{"train_examples": 101725, "eps": 1e-08, "max_precond_dim": 512, "warmup_steps": 4500}
Rows from block 2 of a small class-conditioned image flow-matching model, named by matrix and row number. Rows with one number belong to one neuron. Each number is 50 + 10 x the weight over its row's rms, rounded and kept within 0 to 99. All counts start at 0. After the name is the row's rms in percent of the matrix's.
Before each neuron's rows are labels from the 100 images, of 14976 (inputs lightly noised), where the neuron reaches its highest value: "responds to" is what is common among them; "patch colour" is the nearest of a few named colours to the mean colour under the peak. Only what is clearly more common there than usual is listed. The data: cartoon faces.
# fc1: MLP up (model.blocks.2.mlp.fc1.weight, 1536x384), inputs 192-287
# fc2: MLP down (model.blocks.2.mlp.fc2.weight, 384x1536, transposed), outputs 192-287

responds to: beard
patch colour: grey
fc1.752 103:24 32 60 63 54 40 35 38 54 49 62 70 66 50 38 68 53 48 53 54 32 47 74 40 58 64 47 55 62 56 40 59 44 49 41 55 39 37 47 50 52 47 46 52 24 62 41 52 54 52 71 62 42 50 54 43 41 36 63 54 55 50 52 56 48 48 60 48 53 61 41 51 45 52 47 42 72 51 30 67 35 61 67 46 49 40 71 52 54 56 61 47 47 57 54 47
fc2.752 102:59 48 73 31 39 26 47 47 32 47 53 66 59 43 61 53 36 48 72 57 30 37 79 57 46 44 46 55 65 50 55 45 65 52 33 40 54 50 49 51 59 44 44 43 21 55 47 63 54 51 66 52 51 47 44 50 56 59 48 54 46 41 48 55 47 48 52 54 54 52 40 59 48 46 40 38 67 63 49 61 40 48 49 54 61 64 52 62 50 37 51 49 27 53 50 44

responds to: curly hair
patch colour: grey
fc1.500 101:47 48 39 50 41 63 56 41 74 43 48 54 50 51 54 65 56 45 51 35 53 39 54 46 62 42 33 30 52 50 58 67 31 57 48 43 56 41 53 43 44 65 51 49 44 45 43 50 29 62 45 49 49 39 47 59 62 46 46 60 44 49 49 61 63 51 53 53 53 44 45 53 58 33 52 48 31 68 28 57 56 51 57 62 47 53 41 55 48 41 31 40 48 33 47 46
fc2.500 091:56 51 50 57 63 57 52 75 54 44 58 29 58 45 20 53 46 34 37 52 41 38 49 49 54 34 56 42 63 39 48 49 66 38 75 45 46 55 32 38 49 83 66 52 47 40 57 47 48 38 39 43 55 58 42 46 48 66 48 53 54 32 41 67 40 60 35 42 34 54 44 45 46 48 31 77 28 60 47 37 62 45 43 50 41 53 37 53 48 49 48 57 54 41 54 53

responds to: curly hair; white hair; spiky hair
patch colour: pink
fc1.212 096:40 46 55 37 48 48 62 54 57 51 56 54 56 41 31 53 58 43 54 37 32 58 50 42 36 29 50 51 35 31 65 43 44 51 69 36 37 56 41 59 46 51 50 55 52 65 39 54 47 43 64 36 40 43 51 56 40 54 63 59 57 47 53 66 30 44 50 51 58 49 54 58 58 59 50 49 41 70 54 56 37 50 41 48 45 35 55 20 40 36 51 42 51 35 45 49
fc2.212 083:43 43 50 52 54 53 57 52 37 56 53 45 77 53 61 41 55 36 46 53 68 56 64 45 72 52 38 52 61 72 54 48 45 66 66 34 66 42 49 47 48 68 55 55 63 45 57 60 62 42 59 48 46 48 37 46 63 30 40 42 58 41 42 52 73 45 47 53 50 51 59 59 56 52 57 51 48 58 48 55 58 40 35 66 42 68 41 20 67 49 46 53 41 28 41 52

responds to: looking left
patch colour: grey
fc1.767 115:46 71 32 43 45 46 53 67 45 62 45 56 60 57 62 59 39 62 39 51 48 50 29 33 61 57 41 54 55 66 49 48 54 57 50 25 38 52 41 34 48 47 51 46 36 55 54 51 38 57 57 59 80 53 65 50 53 71 46 57 40 49 47 60 60 46 56 45 53 45 53 45 36 57 53 28 63 57 43 57 64 63 46 47 49 45 62 60 59 68 21 79 49 50 55 79
fc2.767 129:55 42 56 59 60 52 31 56 39 37 51 61 45 52 37 48 50 26 45 69 45 51 32 49 56 38 66 52 45 56 61 53 35 56 45 59 49 43 43 37 43 59 40 50 77 40 58 50 62 49 28 46 38 45 52 56 61 44 47 38 39 38 62 34 47 56 29 46 35 61 48 62 40 54 22 49 63 62 44 53 53 51 69 46 49 25 55 61 55 39 65 67 41 43 52 42

responds to: looking left; orange face
patch colour: grey
fc1.359 126:43 52 46 29 81 58 52 60 35 62 41 51 60 54 48 52 53 49 64 44 67 41 39 57 58 49 40 55 44 40 66 45 63 50 41 71 77 59 40 25 42 45 39 45 53 44 75 46 34 57 47 57 48 57 47 59 30 29 43 66 50 34 44 45 55 50 54 48 48 52 47 44 54 61 62 54 58 66 48 51 73 49 58 49 52 56 49 52 51 61 40 67 52 33 37 66
fc2.359 153:48 53 44 61 62 48 47 59 62 47 53 44 41 57 34 44 40 37 52 45 52 53 60 37 52 29 33 49 38 40 81 57 30 53 55 45 45 54 54 36 42 55 53 64 65 38 60 50 61 41 40 58 46 55 55 54 45 27 46 56 59 39 45 44 60 52 57 60 37 33 45 39 45 58 35 53 41 63 43 68 66 60 50 58 54 37 68 71 48 58 40 72 42 60 41 41

responds to: looking left
patch colour: grey
fc1.586 092:52 43 56 50 45 54 67 59 50 53 58 66 53 65 33 54 43 45 56 54 55 37 41 62 55 59 61 46 45 41 38 24 59 52 49 33 46 63 48 46 46 47 44 46 39 34 42 45 28 55 47 59 49 51 58 50 41 59 44 58 52 48 43 50 60 55 55 52 48 46 47 47 60 46 41 54 43 51 38 64 47 54 45 44 43 54 34 49 53 31 58 67 48 43 42 55
fc2.586 094:48 50 54 51 70 49 55 45 49 51 57 84 52 44 69 49 35 55 67 46 53 49 43 52 62 55 52 46 41 61 67 52 44 54 48 52 46 56 55 30 52 71 48 49 49 53 49 52 53 46 28 55 48 44 48 52 57 45 50 50 57 31 50 44 55 36 44 39 67 53 52 47 51 51 58 42 56 56 72 53 40 45 58 48 46 40 34 66 45 47 68 44 61 39 45 36